Weights of a small image-text matching model: 77.2 epochs.
Rows from block 3 of the image encoder of a small image-text matching model, named by matrix and row number. Rows with one number belong to one neuron. Each number is 500 + 25 x the weight over its row's rms, rounded and kept within 0 to 999. All counts start at 0. Numbers have three digits each.
After each neuron's rows are labels from the 100 images, of 14976, where the neuron reaches its largest size: "place" is the part of the image that holds the peak; "strongest on" is what is common among them. Only what is clearly more common there than usual is listed. The data: procedural textures in two colours, tilted and lit.
# u: gMLP up (value half) (encoder.blocks.3.mixer.u.weight, 768x384), inputs 256-383
# v: gMLP up (gate half) (encoder.blocks.3.mixer.v.weight, 768x384), inputs 256-383
# out: gMLP down (encoder.blocks.3.mixer.out.weight, 384x768, transposed), outputs 256-383

u.73:484512538498527517516483521510502477526500539528475521461529467559481473471512436486513458479492533456487556532462514497488506527495499507497480469552496475509506510517467502477502502527539478482447519472519530520550501504522499445489508473544522463500524499508503509448498493458489472535492476503493474466488518501515539455503461508450509518451530523515480455487551508487469521472450
v.73:496443506523521504493467486501525504538508480541511482532459529544514459517479521499501523507531494464527459529464463493500475511482478497470528492476500498512486489521521516486465499482526504484525496490533448513539533528567462550508482468518536481552481524478520487536463524454520514474476521481495469519484511473538473463473542531481504509486522474530455537492485507491502493535507
out.73:515517482510514510491530487496465512463490456528509479569517491482498514527518537475491520507455502502524506461569504511538495470556517490531468518484505519529485524506540506512484516497516523531500471544504489482480475452516473539553510505474469509483472541478508510519501470523500508475533533497495490489509503555473465491507527492523468434519455471476520474498497509498507528481546
place: bottom right
strongest on: blue; pattern colour: blue; teal

u.321:490463490493488482493499476489526522489543490488495544456470455500526518500517491505487495485449503511521479489499491473472507439507442516489495549506462502514490467465536583493496490525480492513492513537441485521551513497501466490501506504489442508502462526500466488510504477520521504487534488541505556529474468471498504473494508535517533530461463475482511543477511547497486492486458
v.321:539487503502495492498490483428496489462525516524489479474498532515515485495469520474488515471479419499504479541508526502487514485515509467520490451505505483501488464521502509517498477540512483525497522542501507529513481529464480470532523532547517534521513478531494492515501556474526489519474524471511506504508477472491553501501508517477501481508468476497496507510537531554523484529539
out.321:484512527523535511532515518468485505520496494502485481531530530539503493522494512497538468544552521503461479500497491502532527535500533473508469438504500507459522445500466487526492523474488480476511533482554536491478492520507490494426524526467498494512514494480531491489520523483511503535488486500471493479524528525515515532482527466519503482535506517473517491516516510466487482496510
place: middle right
strongest on: rays

u.471:474534495492491501497487506514513485499547503489504513482562506504449510503461481494475507460520531541559496490538484490482485500481523536485472491483511482492513503523550454458489487493515544493506502480517466446480520533516521503493528464496491529513528520512483515483509498490468470506476461466472486455507523517495462501484493547483476490517507503546479539531522487465475489485475
v.471:523528478486429519489499540488488564481516527542468516511538520491492506516508510522504503496496497542521507517536448493473476521480498505479551452501495481487520505477560488480498487508495489464490485526502530492473521538455532476499482529529450499462525533540511502461519535501495490529446521513533448474417472478489484508513502483461500528511515494489507494491510467484478492461528
out.471:531537485486500469512494500518481553463537460512529476487495501505517501489515493480518522492483480484477525500466506476515456460512488510510485511504493506494506472504445532502541534515529516473483489520506523537536449466515464495517494475534502465459479501540501503494490501518493557494513531520481498484508499524501504465506521460508503499495507448475498482519492480498552489524487
place: bottom left
strongest on: seen at a slant

u.597:489508524508519511453451494521480469523498494502529488508526515518503512470473485510520479497513531445485513507480527477488493506510513494506479503511501488526502445484465526522544512550532520501486539492495453498490486498488449527495507485489548517532488480503513505463529521471467426515514482498536508493481535534506484511489511494456501536499526518503490472476529533528496492494488
v.597:515496541504506486502484488494521526491535502500496546511491497538476446490503477508531501485485504503492480567537512459528460493471447499505470480521440520494508524523471544476454553497504492517504493512515533511514490521543502517499480463516553509526493476465500468506489513470507461525480539471485509540461508462524511486498443513491491542429499478522518539471496498499495477494549
out.597:514542481524493508498516501476476478498481499525510517504463468505479503506509546511483519511487513461505521524529519521523512504554521517490478486462531508505480536486523502475464484525477499481460482513519543492528492479514497473512558451491443522458483541488500521508530472485511501536536511497520542498484506531514495495492487553521484471477454466457526479474520458494511497451516
place: bottom right; top right
strongest on: pink

u.263:535532493482510474478476519492519509469512516493503505483509506465528492558500510501518513483520472537493499464526532480493471495484558504503498452508546473455516531562499419482518519524546521529491451511481507455491499507543497460520491492552525469541469479511492507490486460503468514509550486477521515465494456476534501523491497456470526521479498509562495515478489420489515505498510
v.263:479459520530451518469477483484489511517508511487480510521493485505501517490540508520514530478543459528534484517485460470464495502474475483483523477488486496481526520455536515472496526525504478542444500513490541539548504495506486479526489507524513526508498459514483540510535505495500484485495521503503509491502477467498527483502504506508526483521467543515493479481527498501509553487499
out.263:527481522519537514518503500525459539535482499496471474476501562531489462466480491482488533480473527479517510530497472544491507515493454482547509536481546517505454516518519467511506510514490476478539517483528521475499507428487515524500497507470474478462517444500505527513518498525488497494478518505554508489462516475511466499486587498515529495500461513530489492475521489530517525505515
place: bottom left
strongest on: grey

u.251:514503473513501514497468534476559497461543503469522506453470467520497500524507512512542508450524484512492509476540541496530489444458528523509478477499501471440508504529501476480489522560512478506501496474469515501516518504509494463483524477495455487522476464562479531526482463484476494532558507524508506497520469478524495520487465472524544501479464482515506494492497485503501492502495
v.251:491473487536441506465512469481519549468501537501475501508495504495526476508522544523554536493517504509564490542525457477463508520490471487515558482467466459494513500467496447474481463501483500531516517516525521500496521527444487447508461528507502499484499488549499536522492518487486479530476500491496520490481487461518508531526491463511515523528508509510526482487512493497504538512506
out.251:486514540472521519546532484522467483545469499519471457490497484524523512459499484468473503494483487530463466475537451538503516517531494496532483528474539517496471506556541469481509506535490534492527506536486494468473479456531512521543501530470530455468481487477527475517519515533497525497443535469503534480484523487500472521464560478532540496485530502531477503491496507481497491522465
place: bottom left
strongest on: orange; ground colour: orange

u.186:458490471479475524490491533487472504504516517425479485563474506492496499442456488502484475510520497490464508509485485470508532490507486516495528495474506505574505474512475567490547448504501498462497518502475502463478484518477505475516458486516484497459507507441508485467504530539488526502466528536511518439479559476537492498489529544470483512528513486522517544470511505525511487526510
v.186:510465502540469476450501513468462490510529486532488485490499532540508536477489491494478519485500467505475467535489496528478451483512509499505540449482469483477490496522478499515492508540482463487496486536515505542551527523499531494479518538521488492499520467499539466511479530522534494483527502484492521503485486474495512529509497478491476505494483505533526501523534489483477507512539
out.186:508516522543522489532507486504524453502455506552546498460479506493551492527501526489502517486491507537489495477494532519484496528506507494515535504518475508477443505507496491507486515487498473530506502506454483552537498511535509521480505507494527517543474527542462494512467508476543471493512442495489480512506477503472535557514476514528508472511500518486493469498468537486466528466512
place: middle left
strongest on: black; ground colour: black; purple; pattern colour: black

u.76:511471507530504457511519489494474456483514508537490533497470531541500510498534520445478490473520533528483498485468469528514486508497490515507499492497496529526516517498448568502534514434446465516543500547519509437509494526530471500501465498486492495478512493449527500509518512488511524490477452497547513474504527481474519520492452503511475484465489478476474525451490474496492487476477
v.76:470497525495540496556485553481505510504510498509432506497469507463505494500500488473508494512485458514468525534474488524513494495472434500521529491500498513491512518494506532512488497531537513526475505502501478513484503487470498469501430498465533454518496476513450506514480478506522570494497495508444568504520515488484478497562446488504488486481481511501481512474526486475506490547497
out.76:473542507498481465508517511481500508489470509473508484496494518489555512494500479490530512506486489528513511489492507524517498484535487545493458484531491516469468459537496473493502534543467516456518487467479479469478498495550476487452497465500482525547475522537523535480501503499507492436537479512505506438488500505516494526500474460535487480532478495504526482490501475504476526549499
place: top left
strongest on: grey; ground colour: grey

u.660:484511511532494504466507510478503492475526487508493500486504500533486537511532518494495488493496479454473526461504483490538499516480522520496489493489439491501486504511547556487477506476496515514463520474516523516549509490544494462472460511561504512463464499530485505482509519490480493493513491519506512510483479467467527487507533462508474524491505495490499520493524525485503533512539
v.660:458464542495508531494513478478534501529507492485499472473488481487478509494495543494550521509511524468516517474468519471552542507498469509548509503518500503485519492510450484536525501500452507480499481503538495480485518467453482470485494459421550541512496468464498494522527517463438545488514533485493528459449522491482509467490496476457538529498462524482487475482491533504510499467532
out.660:512531476513500502476504512473485560498464512539456474445513527541530462467532478482504556515527527495506465490535493526505513480530472485509515465487488471508494468533516475491526518518494549498522461463515517493459498487510518474511470485516537473496482538512510497492529493555473513497475518532551487477488515510521511522472500496501490520489482509513474484495518447475456481519510
place: bottom right
strongest on: coarse scale; black; pattern colour: black

u.485:523552504498523536433485548509464509511512517495526504464512527475533512524520521446475470488493498511477504518499474508496486508494486513503460451521511508495511482537486534489541519519490464509518530486455505478542488472535538460468505478527543536483443464491485509515488514552497497527502478497498514497484487444502511533492484436482531495492497485504490516519521485487517551515533
v.485:465477579559522543509481501520539505503513517511505462502502458544486491491488508446515485497523529404468518522474504514503521512503459494522501535496480506516480496489482484529486506514476472477498540464532450511524536493507475508498484486454504514470508447469477516543516502505508507452458520471482539437473531465508532489509531518496509513504488502479512487491496523532525509522514
out.485:527497515484515508475508543507522518464490478515445495468471520568549468460524516504519547524540538506485506494506521503512521466543499532503533489455511479517472505538517457522497487498524523505511502497499489444474510512495499510497497436508533474480474527539506521479497488501480480473492519511562501470497527527466544505502517507532495521502500494538460505511514460496499516497521
place: top right
strongest on: purple; ground colour: purple

u.95:516517485515489480468508539518507500526509484478501483492529452504491515464478541513494512501536477486456473526508466511533482515480523515487509533491514472536489500519469521528520481527535518509501500484481496436499491487464476496457523466482581503527507564526487522479494533474496508513526467520473461476477533484535501499487499530508474522488483474475464511488459512468499525480464
v.95:451492512525513514511492491515503531499465527535484462505496494484476501484505519511520499502531452475473493503518491537468504496471522499479487540486516542498515500494482469493500483505565515465430506496509503493499492530491510512546514539519480476495454556525481494513491485510550460454495502526491505461474525541498440464487516537521561505505515479502502440486487472496498509467483
out.95:514508523518498535544490491491457510507539509511509478463483530492494518508469452480479510497503458461476485503507487523486489507473487480499498534545499518459510483560488529497465517507505509521523489481528460528504473478475522510475513472561525472462436456489536445497504510490490474480525521505497498502507483559508498517456520498516555496499475469477493533511546471491492486543494
place: top centre; top right
strongest on: black; ground colour: black; pattern colour: black

u.349:530508504488538538563511510509495506476514484501481520465497506534510490485496501489484489525477510525518491488462509481482515476484522490479467467533533507517513466497494536480529510518518518481489491495489478468523491510537505508493514508491498496532500584502521510492468507523529527516491469496510527462486492476518535490475481562482495455489485463499497511502519490504520468506489
v.349:534465509510494505468489480500503481523514459499489490476504520549517467468489460481491534519504469509495487537518496478448471518513499496503491435490472525502478474483458503505498478517528483500481504487494527513494522504490477516495525546517534563517511496512500476519473522499560477522503546459507517479527510520522545507504519491511461501503481479493491522510499513495486494531527
out.349:509496494498497464475476476519517499505514502548507495491507474486468519521517492469530505471496528463464464496516490523497483477563490497467499508463478518522506490515469517539502528502503466484544498507511498505526483431475462483515523470496527508523519490485479489511501492500487509496517509537523483533519506504493451479538563444471535503474509495494485527523480529478538510508494
place: bottom right
strongest on: seen at a slant

u.522:500503531470508495509482516517519477504511514492487491510523533439500481505528492514475532472512476529474530493527531520500521512523505564523484474482471493498487530512528492503491498531480487523512494474519496489492518508515528521494505440525564488463507502492518458509497521494501506482473567485486478539474486483521509476536516479505498505527512548501474458512481426480487513486556
v.522:488527471553524465518486497485523480508542482533491478474483523534496488462466517500480533486516487503506512562489496478510474463491534464481480476471516521487476521533481525504505493481509491477495496481529478517480533503475483541457539505508490495528497502543547515521492511508513478493507455489462500504512500458493535535490487438484444505495487470540505533544517518496519499540490
out.522:503504487503496504475493494477487480479483473469526492527447512565535517485487507518537512561481492501536506512481505495539497507449506506504553502483552512489487512521487507498532486488513490490459509510485510496494502516494506530503447520496473521540504479541470496487539488508501494521488464460517529470507496479465517530489484531492489479501448458489508499476506503513499517497518
place: top right
strongest on: white; grey; ground colour: white; ground colour: grey

u.694:498510507491506484478553458483519527483528474528478456479526511494498488507508476478559486462473543521495496508504516496534461487521523476482444502502514526497516485528468476501540457525490539547503505520503499483529462515503506527504508475470507513486502495484529473485461514573518511468530525508484466492457459501496495480519511522497513476497517466516496490474547513515514486559483
v.694:493483502494475523534502492489479523492535485497478488535506507554447501482497463476520505521495443498501510520438542505493480515499514533532482497484503526549500517501505418483475491529494463472480491526492484450511478474500519497487468458522490537517486561495495473515514520538510470480509507518503539485497419524461488508491498501514514528480530508466520484497484479505498498455525
out.694:505539479504463477467451518508499506501476515486486490514519465473503501504527485512487491531473514415527490489525462494528504514484487509500493520492499496508433495554511487478486555517522481519501513498445513499467506575553512435504486486539500476460480495511476478472504475512489482502459495478483507505483522489525444469491474479528469505489474468464532516488527457499505493521543
place: middle right
strongest on: grey; pink; ground colour: grey; pattern colour: grey

u.7:514470488510476542540444506483515498493501517527494486475485470451539506487494524525492497493508461484489531521494497496528454519464528551507484504492501481457498498520495474469505452536502506496462467468501493521527526527487532474508489528516496437557528469488470515479501497475490487505517486521485502508495469487517507490537523497532495564504477501486486499471475502511495526504545
v.7:530481501530513517465469504472506476516505492481486471440492530531489503483484502502487512464511454506504497532490518487488485494505499509502486450476475498474510508488490545489465460525512462511510521512482514548508533537491507483522522503530538532493492463493531520504534517516516482500477506457497497509515458460519540504471552516505469525510468477538466517504539530536536493529552
out.7:485527513505506464509563459547496538518464505473521475484526567536491443509478475466477497510478498547489493467534479498468533471518477495532486476510504518537499487468514481515475548520489458510566523525539500458464484503476481504496523536490491497475481522520572474526513497511485483484472518472494498474500504553531483544459525491496537474469543514548509507514521476523501492504475
place: middle left
strongest on: black; ground colour: black

u.342:486480504532544493525509466518523449513485503479519471552496506550477523497453483491478519493513484512487527520512510500461519480482553478503473527493458514492506514473492527540540471512511493499487482484492458486461493465533518489501519462507557468495509520481500514471485503484499485538496486524490505529481488518501479519530518461502505500553531486516502516494483535524511501467482
v.342:465507475509480509501550491476512477496483511493492511479519487486482460510481518480491472516538498486495492538510533485504510509517525515519551496488490480520449507508494450494521504473465504502495523534470532523526481523442518516465492505509492501476476492511489486562511536463519516476487493500506504478482450451518449463493467538457476526494496517537551510469516531481499484506511
out.342:551486520523484554461504527517511476512518528502461541459480455510445492506524486511511484509498466443494448462483514503477525499484507498499482526514520497466489467487489445464495512490510506504483502502500531517461479509513462503509540544504506531466507511475488513499470484504518475538468422494463494479473518440506495474494511537520519505461462488519538498520522500530468506511502
place: top left; top right
strongest on: teal; ground colour: teal; pattern colour: teal

u.343:495462487526532512475492485520471527486521484521495538503438506531542490518496499480499494506476512500513475518436514484526503468510469473467459530522502535513504459455453598537520506545458449533482532485476514536542504534490474460486492531502459492519481505488493497516495517509510490505497512534491563516473482467501516471527486513469538495471475452512501530497520541492504481497490
v.343:488464485508492518503502480507501496493520474511494451474490502521522464473508504485468507488495472546478457508521471473478479489541493463469453427513499503499554490528464524509487481533466498514522506506479479497494498504495489487511501544552548499540478506472533491513514512534521455528514523483501495506547495488488505506507512488477488476491445507516518518531497487527473495538512
out.343:500497479488461489562526517476488485513505543473493513485556462472458523499492542515520464533506488507507482469510473492456522538543511514517497475506495504465506480504528486472497499450514519457515505506540510482488512504458500534489511500460524507494503518492513491485460497488486504491500451497527494517533541532534498527476519486521529464492531528457514491506437507484525484505498
place: bottom right; top right
strongest on: seen at a slant; white; ground colour: white

u.674:502506525486552475497527512528524470524498487532505504525478499530511519544508500460505500470514526530459469503472448521511488459499514480474469494532514515491498538518448505480536519484514481490506551541497519468502482496551491507520500512490549479444427518453515517478491478451512519502486476501499538482553543516566497516503495493545489463503519509530496476504498525502527531532489
v.674:484489506547501493517511513500500507493460466523486466497543559492503503483488475485516463512522546506441513537492489528487499486473483533505514499518508491548521556529454587524521490518537483488534483461535513457495536537542458461523492545477479492534482445504505505535487496451502504464478484492482483499477507479517514520489563580486443512470504477534475497525505495471487450500494
out.674:491512505501517513453511543464541486473472467487522461513457488507507513462524486493514545490506492525513516502487493464492505489507463506556513470527517483480488487507506511506448542516515498492510469491505469498469467505529509510478406468493500496543486510470535487448508503535480499511531514466456498438528475512515532513495502476529522526497489519502483482511530503522530516507546
place: top left
strongest on: orange; pattern colour: orange; ground colour: orange

u.206:483484523443467541539510560458496479508480484471494485477490502481475486459503512472469478465563471481504524531505513508520520536520493508527511511535466467511516520512529477467543458499531504474513501468509489508518519519456521498492483487530489525500533475502504541514491559497482504511480556540444463477508489524534511486526505490477521530515505500485491502512534498504542491500517
v.206:524463461518488465485503480476496481481525490482519498456494506535495477465495514523497524479522481514492473524489481468462472504503512467503495490500494510491511499495497537470506456538520468504519528501476534493501483522501492471524539496507521489535515506517511493515470542513512502482482479499454504537495461484468540477468483506514484530484476491545502535502502526494509498530541
out.206:511513486525524488481491454531504488486474498478553470506468536518524511518503488506533523512439500526474521452486481494476524494498492520486532463457516521495472511547501537530482572489494465518473535546454481467473462510569510523501506520479548477513474534503517470503520499522540467486483462486538555531486506498506515547464495529530494495482483503542487510478470498509457516485501
place: top left; top right
strongest on: white; ground colour: white

u.153:526543499460510545532477540498480460484493547473518511517485500485484495460497509471492495471501458483459555498483477491533536496506497527548454482549512487514521516522484520461538489515489475456518492470496536436477491485484524461525503440546540529499493479485512511502543532482509498532490513535497500465526493515511501504482520535469518518490505503510533452474540513497512479529486
v.153:553452503509512524508501508481507463494547523502497456449480535522522464451523524497516519474512480508514450551506511479504473512544503493501494452476462531498489514493466509514486440524459457475518494498461531569494505525485487506502494470505511510505546484503552507515492497480538493501509509468493510511528501496544484510523536493484444513555481449484469550496512471501498446524507
out.153:502478490525562442474511455521514494499472455501506488489460483511573528535513498486504528497470537512484505447508517501468500473550525524503542516457487512497446505539494508518493519504475497532497495528486465496502483503591528531493490504457529509522477567505474477484487477538527470471480474476521514484485505510487526532527503522505471497531481456510495493539475451514482555476533
place: middle left; middle right
strongest on: black; ground colour: black

u.335:468509503476505493465526489502519551464506512497469535508478466472507537456491528517467473499488486480523486542518526515524518506465525501473428501533560514512493490530478514446497458518508538476536489475502520524476519519514547478511513502489485477486512522481476504529423504516521550485512465463484429554481488438495484498532513486523502466520472535503544529517486479500506472529504
v.335:523482489485551518490448524565510500509521498462487534482505479520493477505534485516462475515505463509525484474508512458539530502509507492527491520435484521490505520524507529524448510494511517541495490489488500455487488536495461514510466457520580445545505527536503493478522504530555485475524482478532542529540533509498569482535516486541502485469508482474498508479486456470519494494491
out.335:510556512509511467493528496505526520519512493500476497463521503510530526495506506447512485513522506458491499490533499515502504501501507479495527501490529488479428512523495473511481504505480512495472501516498486455496514463490531508531468437553529477502504506532555447527499506471495531500530529497493461506489469526485532551514522506500513493530513494506485537450466515500530478477514
place: bottom left
strongest on: grey; ground colour: grey

u.271:533499493473521512532481520530469455506458514546489490534476521501518477501511481505503485500493484481490524469479482514498497477500507497487503465505510490515480526469512508476464519477535492498499506483506505489467484536527460534527489519484515488413519550460510496486537460447513483520510460477525484508493517551496501476487543459520497471534509508487508505552492523485522510572491
v.271:488490470534481552467529488485506568520515514478526474503500465477504483522479480452491503493526502483483544482518509470500490513477488495543561530506519488465505505489513461472531478458524507526486525474512499508512512518526499451485438551468456512470523485507472508543531456516483514479433542481494480461483533481501493516492559505510487479496521535520548480495487496489522536482521
out.271:537478529508476501473475479460509517498529513536516523533492511449492477513477520532502510510488521468556464501478498441531495511519483467468475444524483497469498502444481503523461469487489491509526481489533507528503534471423509546445570504497544557512493501515493507500476537471522524475517527470494468558498500492514468493510534508476509565538477479504529519491539506487473495514516
place: bottom left
strongest on: seen at a slant; pink; ground colour: pink

u.208:481500516508481532513525465497485529486510507515474472506532504570511548460510464509503497518476494527483457488468517488489501505515495517476423512541509501454510452495443503501499530508494498515526481450539497533503512521469524431463515492491479555508471530504517481505459501511481511470434505519530473534473500472513492484502484522472551503517460497458498525534493506475508497518507
v.208:503422518528490544502503499514526523499490460469505497507497485532504523515497529495468522499463455528500488486524499458471498492519483533542517467483517467503481495475459512480490466486514480518502512479527476522522518487499450477509490481530484524539461478496507475498471505523530500483559505488499538544502484450489522524519473465525500474515453490510495486555536515533491491544504
out.208:509494514525492485438474541503499506517501541558513529476487501455491475517474526493480463500467483525511497521460498516540512509472491478506521477460512523511517495522506539506441474484472512478526533488550509508553490466488476509507489490524480464526499456506552502512470492445526528484510467478543458491530513527519492509508509508478493475483513495474473461499503475532570504492462
place: bottom right; top right
strongest on: seen at a slant; brown; grey

u.178:522508563494577464539523497493486454499529512530517504498464479464493491510508494443523489495469482537433488495486498509495502461485528473494462496542496504476469491519470475519521493475483444482503542552488502501525500487535494521525530500530511500476477507486482518507492506473532507486499456518481565507556520501547498508521544496499508476499489515524530478496484532529500511503531
v.178:469503464512547490510478526517471501516511482524474490486524514534488503448475470479493480502482510505460487507522505479497508503518443487512506495518509521529539564569481581510526519521512440505518497501523481515459558530521497506502496519502497487518485474499504493543516523481507514493498468455473492500537510490496523571482544504515485512472498471470475507536517519461499464568516
out.178:509516498486504488477502504475534513472470479497456449504495502562515506487516467491515531490520516494497516508491468507497498515515490492567538487492514514483472503515538435511506539527508510473522511499498482457512506537505525479508422494465539496506477500453540525460466466566513482514507511419479476448540470497492512506487485499516472518477510524447457519486535477500564482506509
place: top left
strongest on: orange; ground colour: orange; pattern colour: orange

u.742:488462520468496481493481494489524502476491486517491466486490532513455502468494502534513456520509497474462484494485544504477481491489475488487585522468517522499447512490525463526465498496491512497512515475519503497500504455474463586493500468547466488508522461529507489493497535485510453478497513485485526462459500535489476488482543517486484499489516529487496528486522540526441521508504
v.742:483530457465534499479452475512507509524478468486509450526516537490512496439511519491535458488479492494508491527526531521518487514512461475503463529469489516490491485557471480483485472485519511499451494505488479500462479543522492485477484497479531540460495506482507502481516489530507490475497489505492518531499485470478539531493499543483540486506486503487489498510512512458514495525540
out.742:496518486516498518515496508493483519473494472523473494496507514476505498520525473475455510482516483486520494536517493506480507508500471480511488484524483508455520481472522486509457517543488507487493463473470499504483492469497519492509481503430510514500494495464500514529494485511480473512516473498474541477497498528516479545482509516492521511505512468544465513465504490537501451486532
place: middle right
strongest on: red; ground colour: red; pattern colour: red

u.757:510484527511492473519512490476470468473533503499480532516444524548521506464511515464475505483490496529493505485467467519500482514504476523495480515505510514529515517508458581500542513439443471513565508512533505481494502547492450473515486505495505481488508503466534496513505494494525545472466464531539505474486519490496522521507461502477478461465472476499483529455508497486501458491459
v.757:495466500469532519561481508475544495526489528494456509504440512494487508501502478488450498457487479506460489532490464511496475494499460506530507497502528510521504489520510554471530525542524505561515490501497460529462474490503520491527468505471521446531520490514483483529447461551498521497486467520458535495559489492453454452517481499502513467499481517515478504498504492466493502542483
out.757:485520490513484439514524513495498465502478511481485496504475514490536516492502504490520493507475470511497508510513493525519503516521481523502464473512487522465478463510510496510487539536470521456510487472473474466480509473533475520428518466474489518535466515507520534478498523484535486485535482480515499447526493486516513518491486456540493488526496508474486476481465504519536524524513
place: top left
strongest on: grey; ground colour: grey; pattern colour: grey

u.356:513480512472510504510499512525486514539488494464530549482487515513465496495537504497534483460473487509489480482469471460497460468521504464495454500542534464504511518462486468482518525529505464551502519473505500517471461503537459514485501576469510526490500538492504551516466495499514514496502479468504563494505461488524542500491488498476494479484472498503503517506471506500513474505470
v.356:496476501498494479507524493487519480473527477516494521448481536504521494475519532503513476458537484553453501522505495510484447516526495484468445450487501505475511471527505531461481478510557461470534534525473485518538519549500516485490509542526493521553490491480528486546513516526480452459497492500504486503500502534475523509464513477500509487506489486491479502496541476480490499559509
out.356:528521527508529494520487478487516536484518523537466502520497488506529490491464487472464501502500490485492503503549505499483518498506506483527489511450492550507497467539537515529524512512494512448527508502527517474556510489451528488520522483542476475516469493521504506515512503530458484517528511516489466551539520492526469478529597514506516491482533487492490503504516487499529518526530
place: middle left; bottom right
strongest on: teal; pattern colour: teal; ground colour: teal

u.491:533479538511537467530523489526467523535506512464475480473455519521494457476487486521500501505508479510492524492530454494523480454497478506530557504508501462482548536500509461467444529559504537532504483511528493514454490535488482504554460489519501490497518490513517513483485507464475517522498500499518530509520518473497462477512556529501491471446493513486517492530510494487518518502492
v.491:522492524514504449523536478489555464485533495477483491520527510521502479518483505506487472536493518486478511501471530489472513535511493501486509478459500482527488504499452497526502463506489494518474503541490494456502512502449522524490505430476531512495478524455464485499531516437523509519571534494548474503537519475522528507483495519488474546520533487503547472461520481494473469482448
out.491:532514471476509495496482484496490491486525497500554528475551487473490501492482519520511519510545478492508504473491504499459501520494540500496493487470524492485493510488525500526504488458517465474445473528493527555506552477487469520487556505508485518483509509559470508506533477463482457483509524519539454501477518466494536492534490501462499491540494477497507512498497490515575491515512
place: bottom left
strongest on: yellow; red; ground colour: yellow

u.222:473499503491508534519440496498525476564499538536480508457531474533497474478509480508497455477512506467513538504462537494496526540489486520514554479511469500507481489536494469494499517505509488487447527477526497508552515512531512461462488486524508475544501508508518483452517500458474470537470497507484460505479523524505516469503499499475476558428542524491483490500537491526434522465488
v.222:493481519466544488537446486459501486512492483499534491494480508517465465511505511528491497526471545503496483502509461488517519492507513479504483545460531479517505492471480555468524505466535529522532521527537439489507505495508482520536464460478559483485487546482543520475477509504501525506472490539521545539489496504492476482526537512517524509498491494540480515540487533472550481527511
out.222:504508478529488516495539502491475497463484450506520467538523497487495518515521516471498520525476505527528488464560510506544490475519519502519445502495509486507492529491519495495511526487520525538510469534476491516463485430499452536550529528490455505490493529495501503533518476508496533488534529531468514470488499532458451492487516498528473440542460478509539495477485526480477521489522
place: bottom right; top right
strongest on: red; ground colour: red; blue; pattern colour: blue